Weights of a small multi-label image tagger: patch size [4, 4].
Rows from block 3 of a small multi-label image tagger, named by matrix and row number. Rows with one number belong to one neuron. Each number is 50 + 10 x the weight over its row's rms, rounded and kept within 0 to 99. All counts start at 0. After the name is the row's rms in percent of the matrix's.
After each neuron's rows are labels from the 100 images, of 14976, where the neuron reaches its highest value: "strongest on" is what is common among them; "lies over" is the class under the peak. Only what is clearly more common there than usual is listed. The data: drawn branching plants.
# fc1: MLP up (model.blocks.3.mlp.fc1.weight, 1536x384), inputs 165-219
# fc2: MLP down (model.blocks.3.mlp.fc2.weight, 384x1536, transposed), outputs 165-219

fc1.342 065:52 52 50 51 98 47 46 49 48 36 40 62 48 51 49 52 53 50 47 54 60 50 38 59 51 42 50 43 52 61 47 55 51 50 49 51 59 48 41 42 47 52 53 46 51 51 40 00 36 51 74 60 54 50 52
fc2.342 093:49 46 49 64 55 49 44 48 60 48 58 46 51 51 74 50 52 50 50 50 59 51 52 49 54 32 60 54 64 51 50 67 42 50 54 52 53 50 52 60 58 53 45 41 54 49 50 54 48 43 54 40 26 57 59
strongest on: leaning left
lies over: foliage

fc1.197 084:40 50 45 49 27 57 47 56 49 59 44 49 56 46 50 51 55 49 54 50 66 58 49 48 51 52 46 62 49 52 58 56 52 52 51 49 41 55 52 40 54 52 81 52 34 40 47 50 50 49 51 53 52 40 45
fc2.197 079:43 59 53 41 52 54 63 43 47 48 51 86 58 52 51 51 47 46 49 45 51 46 46 62 52 22 34 46 37 56 49 43 00 57 52 50 50 37 44 47 49 47 53 47 45 54 46 52 46 52 65 56 48 49 51
strongest on: pink blossoms
lies over: wood; foliage

fc1.677 092:37 48 37 54 41 46 55 53 46 60 58 59 52 51 52 51 51 50 50 58 51 50 43 56 49 40 49 50 47 55 49 30 60 49 51 57 50 61 45 50 35 49 50 53 53 55 53 49 49 44 50 56 63 52 53
fc2.677 075:65 36 48 68 42 55 53 55 41 52 54 57 35 50 52 56 41 50 39 79 50 42 51 61 46 52 52 49 48 50 56 30 50 60 55 62 59 55 51 49 49 45 48 61 47 58 54 49 50 50 59 50 57 62 43
strongest on: two-way forks; drooping
lies over: wood

fc1.518 088:51 51 50 50 51 30 48 55 50 56 53 55 61 58 54 48 52 52 53 54 52 56 53 47 56 50 49 51 44 60 51 56 62 54 50 51 45 51 65 45 55 49 42 44 48 47 48 51 49 50 52 48 17 54 41
fc2.518 097:52 69 50 47 54 46 56 56 48 53 61 37 50 65 46 38 53 55 49 50 54 52 47 59 53 48 42 59 48 39 56 50 42 52 52 50 46 68 52 54 51 49 53 47 45 49 47 79 56 47 46 43 44 54 46
strongest on: night; leaning left
lies over: wood

fc1.581 073:51 48 47 49 47 27 64 49 55 49 55 41 53 46 39 49 59 58 48 73 47 64 55 47 41 51 55 47 47 40 47 59 46 37 49 49 39 50 46 43 48 54 52 59 41 63 47 50 31 58 50 38 46 46 54
fc2.581 081:50 50 50 66 52 53 46 42 39 56 48 41 42 47 54 42 63 46 42 43 44 42 51 52 44 50 82 50 48 51 46 52 49 50 57 50 48 94 53 53 44 48 42 41 50 36 51 39 54 52 50 46 25 42 53
strongest on: red berries; thick trunk
lies over: foliage

fc1.629 083:63 55 59 51 55 57 48 45 55 48 64 53 55 47 64 50 42 58 54 42 60 62 52 35 59 62 47 50 90 40 45 47 49 41 50 51 55 47 46 59 53 56 51 51 31 43 85 54 45 51 51 33 51 54 50
fc2.629 078:55 21 50 48 76 55 45 29 59 45 35 47 53 53 50 74 49 52 51 53 57 57 49 54 49 52 67 46 57 55 53 52 62 47 40 61 58 53 44 65 49 49 48 38 49 62 48 48 43 53 69 50 55 52 57
strongest on: autumn leaves
lies over: foliage

fc1.571 085:47 29 53 86 50 53 50 49 41 47 51 48 57 50 38 38 64 46 50 84 43 46 45 48 42 43 38 44 48 61 49 56 47 44 63 33 56 48 55 47 51 54 59 44 57 45 47 59 63 43 37 65 47 51 47
fc2.571 078:55 39 48 62 50 50 55 47 51 37 52 50 50 36 59 49 49 51 49 54 45 56 52 30 86 39 51 44 30 48 49 41 53 49 37 68 49 43 48 52 53 50 51 45 50 51 51 50 39 45 63 54 54 45 57
strongest on: red berries
lies over: foliage

fc1.542 091:37 52 55 49 48 53 56 49 67 51 54 49 49 51 51 55 47 60 42 58 49 59 55 47 49 55 54 53 49 50 53 41 51 44 47 42 52 49 65 54 50 99 48 50 44 49 50 43 59 55 52 55 56 49 57
fc2.542 086:21 51 50 21 49 48 37 50 50 48 49 52 49 50 47 43 38 52 57 47 38 50 41 48 49 55 42 53 54 52 60 46 82 37 68 51 49 59 56 55 47 48 31 47 66 47 44 45 44 55 42 51 41 62 54
strongest on: red berries
lies over: wood

fc1.230 092:48 35 53 50 50 52 55 56 49 53 41 48 53 61 58 48 47 56 47 52 49 34 33 52 51 49 57 52 51 38 46 49 50 50 54 50 58 54 51 49 55 49 52 53 53 60 32 71 43 49 48 51 52 51 50
fc2.230 074:55 65 66 59 51 29 56 53 40 49 53 75 44 50 65 38 53 38 57 47 57 50 55 41 42 54 52 54 45 50 51 57 43 57 51 50 49 52 50 49 47 50 56 50 56 59 53 43 52 48 48 47 50 53 37
strongest on: three-way forks; thick trunk; spreading
lies over: wood

fc1.200 108:54 26 51 47 56 54 45 52 50 44 49 49 46 38 52 47 39 48 53 47 58 46 55 56 68 46 51 62 58 46 45 65 48 63 45 46 55 43 51 46 49 52 52 51 48 50 68 57 49 56 46 53 53 39 50
fc2.200 072:45 62 50 53 47 49 45 73 54 51 43 59 45 46 84 45 50 49 50 50 50 51 51 54 50 37 50 50 55 48 61 56 51 49 50 52 48 50 40 44 45 46 42 57 50 54 47 64 45 07 51 53 63 56 44
strongest on: autumn leaves; drooping
lies over: foliage

fc1.129 095:50 51 51 46 21 48 47 53 46 59 62 55 47 47 51 46 51 52 54 54 52 99 52 38 42 47 51 50 61 49 50 47 49 65 49 53 51 48 51 55 61 49 48 52 45 42 33 57 38 68 48 47 46 52 55
fc2.129 069:52 57 41 54 38 43 37 50 59 55 54 47 33 62 41 52 52 58 44 46 53 44 55 50 48 49 55 49 41 34 48 33 37 43 53 46 54 42 52 58 53 46 35 48 53 52 51 52 44 53 49 53 71 49 52
strongest on: red berries
lies over: foliage

fc1.426 079:88 39 48 41 48 53 43 51 49 49 50 52 46 48 38 42 47 51 51 47 37 48 43 51 42 45 53 80 31 43 48 66 63 56 47 58 49 50 50 41 51 53 51 57 54 50 56 58 55 60 48 59 49 49 38
fc2.426 069:55 54 10 55 62 52 51 42 50 61 56 51 53 62 51 53 50 49 47 49 51 40 55 46 49 53 49 53 56 78 50 40 51 42 52 58 45 57 53 52 43 49 52 55 45 51 51 51 56 51 49 47 58 54 47
strongest on: leaning left
lies over: wood

fc1.105 082:55 55 56 46 63 54 46 49 47 37 58 65 45 46 52 48 54 59 51 49 54 56 52 52 48 56 48 46 48 56 28 43 56 57 45 53 79 49 49 53 50 53 48 44 59 54 49 50 50 51 55 54 41 30 43
fc2.105 089:51 56 37 71 50 41 55 52 52 33 49 57 66 52 50 55 51 50 50 49 51 53 46 33 51 52 51 49 50 52 49 49 49 48 49 55 50 49 49 40 52 49 48 50 46 64 51 48 51 47 50 51 69 47 58
strongest on: two-way forks
lies over: wood

fc1.111 081:48 42 58 64 40 34 59 28 50 14 30 49 51 52 42 62 61 33 53 58 44 54 49 71 45 46 45 48 48 60 51 44 41 50 54 44 52 54 43 48 45 51 70 53 49 48 57 42 38 60 52 74 20 52 57
fc2.111 093:50 44 50 52 51 50 49 52 52 48 50 35 48 42 13 49 49 11 46 50 46 39 50 35 51 49 62 56 58 35 48 40 50 48 49 71 52 48 55 53 48 61 42 53 50 44 57 56 47 58 51 48 68 52 44
strongest on: two-way forks; autumn leaves
lies over: foliage

fc1.49 078:66 51 54 65 50 49 48 55 50 52 92 43 46 44 50 52 43 45 54 55 31 46 60 54 50 42 44 51 50 48 57 42 54 50 55 43 21 50 51 53 59 48 49 42 54 56 50 68 59 71 63 48 56 45 52
fc2.49 089:58 51 60 49 44 56 50 54 86 49 51 46 50 34 48 29 54 50 53 50 45 50 50 66 49 48 60 51 48 51 47 47 54 54 49 50 59 49 60 50 46 47 50 52 51 46 54 66 50 59 49 58 46 46 54
strongest on: pink blossoms
lies over: foliage

fc1.585 099:49 47 56 52 43 54 49 48 81 53 56 49 50 47 47 48 54 87 53 54 53 41 47 62 48 41 49 49 50 55 46 48 53 66 48 51 50 33 49 40 72 59 54 51 47 49 58 48 53 55 48 43 42 50 31
fc2.585 074:51 69 45 56 50 48 65 53 45 52 49 49 48 52 47 51 61 28 52 55 50 56 47 67 34 51 45 46 43 48 46 59 75 48 82 58 50 59 65 54 51 47 44 76 51 55 49 57 44 47 43 57 48 48 57
strongest on: green leaves
lies over: foliage

fc1.568 086:74 49 46 57 48 54 66 50 48 50 48 88 48 63 49 48 63 51 61 47 48 90 51 49 53 56 59 50 40 51 53 51 53 50 49 52 51 30 52 52 53 63 44 50 51 50 55 57 51 53 57 59 48 39 52
fc2.568 070:46 47 55 48 60 62 48 50 53 43 40 48 49 53 37 51 47 60 42 52 47 41 68 49 49 52 50 67 39 75 56 49 69 45 45 57 17 51 46 61 45 35 47 50 52 56 52 55 50 53 53 36 48 62 47
strongest on: spreading
lies over: wood

fc1.529 070:59 53 44 50 41 64 87 53 50 42 51 45 50 57 18 64 40 54 50 50 53 51 54 44 29 50 50 50 61 48 58 50 29 52 49 50 55 43 58 19 47 46 52 50 49 33 33 48 45 50 37 58 46 45 50
fc2.529 094:40 49 58 45 48 56 50 58 48 25 62 06 67 53 51 52 52 48 47 48 32 50 52 51 43 00 43 41 48 50 58 50 55 48 48 46 25 49 50 47 50 52 68 50 51 51 63 61 49 52 48 58 50 56 47
strongest on: wide
lies over: wood

fc1.263 101:66 12 55 54 46 53 39 54 44 43 57 61 54 98 55 51 47 49 54 55 71 43 55 44 50 50 49 53 51 47 44 46 46 50 49 36 47 53 56 58 50 50 50 50 52 49 56 49 52 49 34 47 51 50 53
fc2.263 077:50 48 45 47 49 52 43 53 58 50 48 51 44 46 57 57 38 57 55 53 48 52 50 50 51 55 46 60 40 51 60 53 49 55 52 49 40 43 60 51 52 55 59 51 49 48 52 69 50 59 51 65 46 50 45
strongest on: thick trunk; white flowers
lies over: wood

fc1.34 085:47 57 99 51 99 46 49 49 50 51 47 42 50 46 50 56 44 47 53 55 51 48 60 52 70 50 51 02 21 51 49 58 40 43 48 37 56 48 62 46 48 50 50 53 31 51 52 49 50 50 99 47 68 48 60
fc2.34 073:53 39 46 37 41 37 51 44 39 46 49 49 52 47 66 48 48 53 49 49 43 48 50 49 44 50 46 67 50 51 48 50 42 50 54 53 36 52 57 44 55 54 56 56 51 55 46 39 73 57 65 50 60 42 45
strongest on: pink blossoms
lies over: foliage

fc1.339 080:50 44 50 53 49 42 69 51 51 38 51 48 49 50 56 32 42 50 76 44 50 48 48 67 55 37 39 44 60 50 51 48 51 51 50 51 48 42 47 50 38 62 50 50 45 71 46 47 55 72 37 48 62 43 50
fc2.339 082:52 50 50 53 53 57 58 52 45 52 51 47 45 50 51 50 53 52 57 65 47 36 64 51 77 58 41 59 43 48 49 37 56 52 56 50 50 43 63 47 49 49 49 45 42 62 49 53 46 46 66 47 52 53 59
strongest on: wide; bare
lies over: wood

fc1.608 074:68 49 48 67 60 59 62 47 49 31 52 68 52 50 39 51 66 50 60 47 89 63 52 49 53 55 48 51 50 39 48 69 44 51 50 65 51 56 53 54 54 48 51 49 59 52 57 48 59 47 54 35 46 51 53
fc2.608 081:45 51 52 61 49 52 47 58 73 45 60 53 50 52 42 34 21 52 41 45 65 62 46 48 50 50 45 28 58 46 58 60 49 57 49 54 47 52 40 42 46 39 51 48 50 49 51 44 52 40 52 57 54 54 50
strongest on: pink blossoms; spreading
lies over: foliage

fc1.763 085:50 50 47 44 54 49 48 50 46 49 51 48 38 54 54 61 57 47 65 49 55 44 43 54 57 53 68 54 49 48 51 45 37 49 44 49 51 48 53 69 48 47 59 46 58 44 40 56 56 49 63 43 50 55 41
fc2.763 098:46 31 50 52 49 34 53 49 53 52 48 59 51 99 50 55 54 50 46 48 50 55 42 42 53 43 46 51 54 50 50 53 45 45 56 59 51 50 47 52 51 49 55 49 37 47 66 45 51 37 53 64 41 52 47
strongest on: wide
lies over: wood

fc1.281 098:56 67 59 50 50 54 51 52 52 58 50 75 56 40 51 58 57 51 40 53 48 66 49 55 99 45 53 38 48 50 45 50 43 61 50 40 51 51 50 52 51 54 48 48 52 60 44 48 43 41 39 48 53 51 51
fc2.281 086:50 74 58 37 41 61 51 50 59 50 69 47 57 42 47 57 56 53 49 48 48 46 50 47 44 48 59 55 62 43 52 54 42 54 45 56 49 53 53 37 46 45 53 68 49 53 59 46 43 57 72 49 40 53 38
strongest on: pink blossoms; narrow
lies over: foliage

fc1.633 092:41 68 50 52 53 35 65 51 39 53 50 49 55 42 50 52 50 55 22 52 41 50 48 37 44 41 50 49 45 53 49 37 38 50 56 55 49 37 49 54 50 53 36 51 41 57 42 50 51 37 49 28 51 51 60
fc2.633 090:04 38 57 45 56 49 49 42 48 44 55 38 54 17 55 33 52 52 47 58 45 49 57 44 50 50 48 54 48 45 49 67 57 47 50 50 60 49 56 52 61 49 57 36 51 49 53 47 41 49 49 49 53 49 50
strongest on: thick trunk
lies over: foliage

fc1.249 094:48 56 49 24 48 50 54 50 43 54 54 52 66 51 54 47 41 49 52 54 51 40 52 56 47 44 58 60 49 45 49 55 49 48 52 47 99 52 65 48 53 56 45 53 51 50 49 39 59 73 53 45 55 49 49
fc2.249 078:30 48 52 54 55 46 49 59 51 47 85 56 50 59 50 42 50 51 54 24 50 48 56 61 51 42 37 46 63 47 52 50 63 50 44 58 41 38 35 30 55 51 58 51 43 46 51 52 47 27 52 51 54 50 42
strongest on: autumn leaves
lies over: foliage

fc1.120 069:47 49 45 54 50 49 48 54 49 45 54 55 59 50 51 48 48 52 41 42 57 77 40 39 73 61 59 48 47 41 74 59 53 51 54 50 47 63 54 40 49 43 46 53 48 50 34 48 52 45 52 51 30 51 61
fc2.120 083:92 47 55 48 51 54 51 50 42 58 54 41 75 51 32 32 40 15 53 34 47 66 48 49 52 51 38 52 42 48 50 33 63 37 53 78 50 59 55 47 50 54 50 43 53 65 61 46 55 50 42 55 46 33 58
strongest on: narrow
lies over: ground

fc1.151 083:53 17 47 47 52 50 53 56 52 53 48 48 51 49 51 47 50 50 73 48 39 46 49 32 60 58 44 75 40 47 42 50 63 45 48 51 26 48 47 45 57 51 55 51 48 52 51 56 52 65 38 33 52 54 53
fc2.151 088:48 47 49 42 41 58 52 42 53 49 44 51 49 52 52 57 54 44 38 53 47 39 52 48 55 52 49 58 54 58 50 45 44 57 47 49 59 55 48 71 46 51 54 53 50 50 51 56 56 53 62 47 56 76 50
strongest on: thick trunk
lies over: wood

fc1.352 075:58 49 48 46 63 45 45 33 50 54 43 56 43 51 47 50 54 60 58 56 52 52 49 46 49 61 39 45 53 52 46 45 40 61 53 47 45 50 62 43 56 53 51 43 50 35 50 53 43 45 31 50 51 34 52
fc2.352 063:60 51 48 49 50 56 44 49 54 46 46 49 44 50 50 43 69 42 54 67 48 49 31 52 50 63 53 52 87 77 30 50 35 26 37 44 49 24 49 54 48 57 36 51 52 54 45 46 43 58 45 55 67 43 58
strongest on: thick trunk; narrow
lies over: wood

fc1.180 079:59 38 48 99 52 63 33 50 49 55 50 48 57 60 52 68 26 50 53 56 47 52 52 29 54 52 51 45 53 56 52 54 47 58 44 64 52 63 59 46 58 52 54 49 50 51 59 57 46 49 47 47 35 54 62
fc2.180 093:50 48 02 47 55 49 50 63 48 49 55 51 50 46 62 60 48 50 50 51 51 49 45 50 44 55 52 53 52 43 50 49 49 33 50 46 51 49 61 52 51 48 73 53 68 55 99 53 48 60 53 55 54 32 53
strongest on: white flowers
lies over: wood; foliage

fc1.284 095:52 56 50 53 34 56 52 50 26 52 46 50 46 53 60 43 49 50 54 45 39 54 50 51 53 53 56 51 59 48 46 41 52 48 55 40 50 55 43 28 50 57 52 51 57 57 59 48 41 49 56 56 56 56 59
fc2.284 086:54 55 50 48 60 67 47 53 50 50 57 52 45 54 47 54 50 65 43 56 39 76 32 54 51 62 46 49 46 55 52 49 49 52 61 53 39 50 45 53 49 53 48 38 48 52 54 50 58 57 73 55 66 54 42
strongest on: red berries; pink blossoms
lies over: foliage

fc1.510 074:50 57 41 48 44 54 47 68 45 57 48 13 48 54 50 46 48 48 53 88 58 55 48 47 35 54 53 62 44 47 52 46 46 57 70 47 60 68 37 47 54 49 46 39 68 52 72 79 54 41 44 63 45 53 53
fc2.510 074:61 46 45 44 45 54 28 63 42 51 48 17 50 55 49 71 55 46 53 47 51 46 50 50 59 53 53 50 57 51 43 50 29 53 30 44 58 48 54 48 46 51 51 60 50 36 49 50 53 70 44 60 31 60 46
strongest on: white flowers; night
lies over: foliage

fc1.613 079:45 44 36 55 75 69 49 48 51 61 64 46 52 69 38 52 74 44 40 44 51 71 50 47 44 46 52 43 40 46 52 48 56 52 72 26 55 62 52 43 45 28 36 55 52 49 49 55 39 48 51 63 36 47 48
fc2.613 095:50 49 43 48 47 45 51 50 48 48 51 49 51 42 44 39 46 49 46 45 49 59 44 36 45 45 61 47 51 51 62 45 50 48 49 52 39 51 47 49 50 43 51 51 52 49 53 50 44 41 55 42 45 49 54
strongest on: pink blossoms
lies over: foliage

fc1.699 074:47 56 49 53 60 54 41 54 56 48 53 57 17 51 46 57 52 41 55 53 50 50 10 35 49 66 53 78 64 60 45 34 51 42 50 49 57 51 51 53 45 49 53 63 47 48 42 50 50 51 48 50 44 16 56
fc2.699 080:56 57 85 49 50 65 41 44 47 54 52 48 41 48 46 44 55 57 59 49 50 51 64 53 42 52 36 51 35 63 39 62 43 51 49 37 36 47 42 50 50 50 61 50 77 99 51 51 39 64 50 46 40 36 64
strongest on: wide; two-way forks
lies over: wood

fc1.91 101:50 50 69 49 52 64 54 62 44 42 47 50 48 50 67 48 47 46 45 54 51 43 51 57 53 41 51 55 40 53 51 48 52 48 51 49 42 53 58 52 52 99 50 45 49 51 46 53 46 48 50 55 53 42 50
fc2.91 094:61 46 51 55 52 47 50 50 53 51 57 61 46 47 49 52 50 53 47 37 47 50 55 54 66 46 50 54 47 57 44 52 46 40 42 50 50 46 50 53 43 50 50 51 51 40 55 42 51 45 45 51 49 60 40
strongest on: night; leaning right
lies over: ground

fc1.439 080:57 14 19 54 52 63 51 51 49 43 35 44 52 52 47 50 56 49 51 55 41 46 52 51 61 44 52 52 45 51 48 46 58 50 74 56 19 56 50 49 25 52 63 52 46 38 43 46 53 51 55 51 37 42 43
fc2.439 089:50 50 49 57 50 66 53 47 34 52 50 52 50 37 50 51 49 51 39 52 48 53 41 50 41 50 45 56 36 70 42 49 50 59 26 58 50 71 51 50 50 54 52 55 52 47 50 51 50 46 40 46 51 33 55
strongest on: spreading
lies over: wood; ground

fc1.319 094:52 43 52 46 48 44 43 50 45 60 47 47 49 48 55 48 48 51 55 51 54 51 47 48 51 52 48 51 48 53 60 54 48 49 50 46 48 61 34 49 58 51 45 22 44 44 51 51 50 50 48 54 57 50 48
fc2.319 084:58 50 51 57 54 58 34 60 55 44 52 59 51 50 48 21 50 53 48 48 49 58 45 49 42 37 51 54 41 50 51 60 48 38 48 42 51 71 52 51 52 52 44 47 46 54 53 49 46 51 54 58 45 54 52
strongest on: leaning left; pink blossoms; red berries
lies over: foliage

fc1.184 066:54 64 55 50 62 72 53 63 41 56 37 56 52 50 50 57 49 40 50 54 56 50 44 56 57 42 41 51 47 56 44 64 55 34 40 42 38 55 51 49 50 38 43 58 20 50 54 49 39 68 70 50 39 48 51
fc2.184 114:55 50 51 40 53 47 52 13 51 51 54 52 50 50 48 39 36 56 36 54 45 48 26 49 49 63 61 51 12 75 55 44 45 00 49 52 57 34 51 44 50 50 47 71 50 48 43 53 50 49 49 55 53 51 53
strongest on: two-way forks
lies over: wood

fc1.686 079:48 54 53 51 14 47 49 66 48 46 45 65 49 50 48 44 51 48 50 37 55 52 50 55 50 66 52 54 57 40 50 50 52 49 50 56 60 40 49 43 43 59 46 57 93 60 42 34 45 36 39 46 48 48 45
fc2.686 100:51 54 48 47 46 52 49 48 54 50 50 48 48 47 42 50 49 50 54 47 54 52 52 52 50 51 49 50 47 50 46 63 50 50 48 50 51 50 47 58 89 58 56 59 60 44 42 53 57 50 47 48 39 43 45
strongest on: green leaves
lies over: foliage

fc1.727 094:51 55 46 45 48 54 50 51 54 50 51 51 50 61 49 48 52 55 41 47 45 53 46 63 53 47 45 46 55 45 50 41 75 44 52 72 47 35 60 48 51 47 51 48 48 57 45 49 55 53 50 46 47 47 51
fc2.727 094:50 45 33 45 51 42 53 46 62 53 48 35 48 52 50 48 51 59 60 31 52 47 53 52 51 46 56 44 46 47 48 48 52 50 55 38 55 50 50 75 51 49 48 48 50 44 40 58 58 50 48 51 53 53 49
strongest on: three-way forks; thick trunk; leaning left
lies over: wood

fc1.15 098:50 50 65 50 21 48 48 51 47 46 48 32 47 43 52 53 52 46 46 37 57 54 62 54 35 54 46 49 45 36 53 45 64 41 50 51 46 58 49 48 44 48 51 51 59 57 52 52 56 37 53 54 48 56 50
fc2.15 085:53 44 54 48 57 35 54 55 50 51 44 39 48 45 50 38 58 49 50 24 47 49 51 45 42 46 49 48 57 41 37 53 53 58 56 51 37 51 55 44 50 50 49 47 47 46 46 52 61 61 48 46 72 49 50
strongest on: green leaves; thick trunk
lies over: foliage

fc1.757 074:40 45 32 48 49 69 50 60 48 63 48 52 50 38 51 48 51 27 49 63 53 49 49 34 59 50 40 64 64 48 17 56 43 51 49 42 48 52 48 63 53 52 51 75 41 58 52 53 52 49 29 44 44 46 43
fc2.757 084:52 49 56 52 53 49 48 57 50 53 49 53 53 44 65 54 65 73 53 55 50 51 47 49 43 50 57 51 50 36 45 50 47 16 52 49 31 47 55 45 49 50 46 36 60 30 50 46 54 54 51 40 43 46 57
strongest on: red berries
lies over: foliage

fc1.79 088:43 54 56 47 48 52 56 27 50 42 49 48 51 56 50 44 55 49 42 49 61 52 62 48 48 52 51 47 52 56 49 46 59 45 44 67 50 49 50 17 47 50 52 37 54 55 54 51 57 58 61 72 60 42 53
fc2.79 064:55 52 50 45 51 51 44 44 46 51 45 51 43 53 39 54 59 51 56 26 44 39 49 60 51 47 45 18 47 67 47 47 48 65 48 48 45 51 51 82 45 53 48 40 54 51 50 56 65 47 55 57 40 59 50
strongest on: night; pink blossoms
lies over: foliage

fc1.206 119:50 53 60 56 47 38 53 49 54 51 43 61 66 39 48 52 50 55 52 54 53 72 53 58 51 54 40 43 50 50 50 56 57 51 51 53 48 51 50 60 57 51 47 49 50 53 47 48 39 49 46 44 64 48 50
fc2.206 117:49 56 43 48 35 50 51 49 53 62 54 47 53 43 49 45 50 48 58 54 51 50 50 49 51 49 41 41 43 54 49 63 47 49 50 49 46 48 53 51 61 47 50 32 46 51 46 52 55 59 48 71 47 37 49
strongest on: narrow; two-way forks
lies over: wood

fc1.636 100:49 51 43 50 49 48 53 47 50 50 60 83 38 50 50 50 46 47 47 55 50 52 36 44 48 51 50 50 37 54 73 46 56 42 51 55 56 52 62 48 52 51 54 62 52 61 50 55 49 48 48 62 44 50 37
fc2.636 077:34 52 51 47 51 41 57 57 53 53 55 45 51 38 49 52 51 43 55 46 44 54 46 50 48 47 79 69 65 62 54 61 48 49 45 45 45 42 45 50 61 49 51 45 55 56 65 57 49 67 49 49 47 42 47
strongest on: leaning left
lies over: wood